config.toml
image_size = 64
cutout = 0.25
encoder_arch = "vgg"
encoder_norm = "batchnorm"
encoder_kernel_size = 3
encoder_downsampling = "max"
text_encoder_mlp_ratio = 4
text_encoder_fused_qkv = true
text_encoder_bias = "none"
beta2 = 0.99
decay_fraction = 0.4
adamw_weight_decay_other_params = 0.01
Rows from block 8 of the image encoder of a small contrastive image-text model, named by matrix and row number. Each number is 50 + 12 x the weight over its row's rms, rounded and kept within 0 to 99. All counts start at 0.
After each channel's rows are labels from the 100 images, of 14848, where the channel reaches its highest value: "responds to" is what is common among them; "peak on" is the class under the peak. Only what is clearly more common there than usual is listed. The data: drawn human figures in many poses.
# conv: 3x3 conv (encoder.blocks.8.conv.weight, 256x256x3x3, each kernel summed), inputs 148-184

conv.97:54 51 54 63 47 52 41 39 57 48 39 44 71 72 52 62 55 51 48 82 59 45 48 55 41 51 58 55 43 21 57 44 56 51 54 34 26
responds to: black trousers; black top
peak on: leg

conv.183:37 64 61 48 50 50 53 40 64 32 27 43 60 34 49 24 32 64 83 32 56 66 38 29 56 55 56 50 59 57 60 46 48 53 46 40 32
responds to: lunging
peak on: arm

conv.15:50 47 54 55 47 37 60 36 50 33 57 51 50 32 53 20 72 68 97 23 65 63 52 35 68 49 62 70 63 48 44 45 52 80 42 48 33
responds to: lunging
peak on: arm

conv.31:49 54 46 57 67 54 78 52 37 63 44 73 59 82 42 59 41 59 54 59 52 49 48 51 76 46 40 41 57 42 49 51 27 31 27 50 49
responds to: handstand
peak on: leg

conv.21:47 49 53 52 55 56 18 53 60 39 48 63 61 52 08 44 42 50 44 61 47 36 53 33 42 41 58 56 43 50 60 64 77 54 60 48 60
responds to: orange trousers; sitting; orange top
peak on: leg

conv.82:51 27 47 43 64 63 44 31 49 36 39 35 47 55 48 60 23 47 72 46 40 63 49 46 62 34 35 50 54 53 46 41 45 40 47 59 33
responds to: handstand
peak on: leg

conv.35:58 68 58 52 69 48 44 58 56 54 52 42 53 27 41 58 44 58 65 67 53 59 56 56 39 65 40 33 43 59 17 41 75 45 39 37 61
responds to: orange trousers; squatting
peak on: leg

conv.24:50 65 45 52 52 57 43 45 38 50 55 47 50 46 53 50 36 58 66 68 39 52 30 42 30 44 39 44 24 44 40 54 70 22 44 67 65
responds to: arms up; walking; yellow top
peak on: torso

conv.83:58 45 45 57 53 38 79 50 51 62 28 32 34 83 46 27 53 53 32 56 52 59 43 74 63 46 39 50 36 42 36 52 43 70 52 52 53
responds to: handstand; standing
peak on: leg

conv.118:39 44 50 44 42 56 48 50 41 36 47 51 43 38 60 36 15 70 68 46 52 68 54 30 62 39 40 44 40 54 64 49 36 39 59 55 31
responds to: arms up
peak on: head

conv.218:35 42 54 64 52 36 25 58 73 24 50 47 60 56 42 34 16 51 49 47 64 42 44 65 71 65 29 54 57 46 60 66 48 60 61 49 46
responds to: running; kicking; black top
peak on: leg

conv.61:53 55 43 43 71 65 48 48 56 57 52 45 57 45 45 40 32 23 46 42 53 33 66 57 65 53 34 36 30 54 74 63 81 37 65 64 58
responds to: orange trousers; orange top; splits
peak on: leg

conv.248:67 45 35 65 59 46 54 51 83 53 46 57 62 37 46 49 34 38 49 30 33 76 50 49 30 63 63 57 18 45 60 38 62 48 42 56 46
responds to: running
peak on: torso

conv.108:53 69 38 55 27 33 41 45 36 80 61 58 60 40 52 53 61 56 39 46 55 64 53 42 51 50 54 53 53 24 49 35 48 33 48 47 78
responds to: black trousers; black top; sitting
peak on: torso

conv.68:30 58 27 55 76 25 39 40 70 50 62 47 55 44 48 38 51 59 38 20 42 66 47 41 48 64 44 43 49 41 45 38 57 62 38 41 18
responds to: pink top; kicking; sitting
peak on: torso

conv.28:56 49 52 54 45 49 63 46 35 61 45 64 96 71 21 63 43 42 33 63 63 50 31 55 61 59 41 50 47 51 43 56 74 46 39 69 25
responds to: orange trousers; orange top; squatting
peak on: leg

conv.89:55 70 33 70 48 43 40 44 37 28 46 53 48 25 29 25 47 44 45 27 40 44 55 34 58 40 35 53 60 63 49 42 57 57 39 49 57
responds to: lunging
peak on: torso; leg

conv.177:42 47 62 49 41 54 32 27 67 34 54 47 52 32 45 61 74 31 61 43 47 41 55 78 69 58 43 48 35 48 36 54 50 47 53 51 54
responds to: handstand; splits; white top
peak on: head

conv.51:35 57 71 43 40 45 26 61 55 39 04 64 46 99 41 73 40 45 30 63 49 43 44 61 46 57 42 58 46 50 46 47 53 47 40 51 37
responds to: handstand
peak on: leg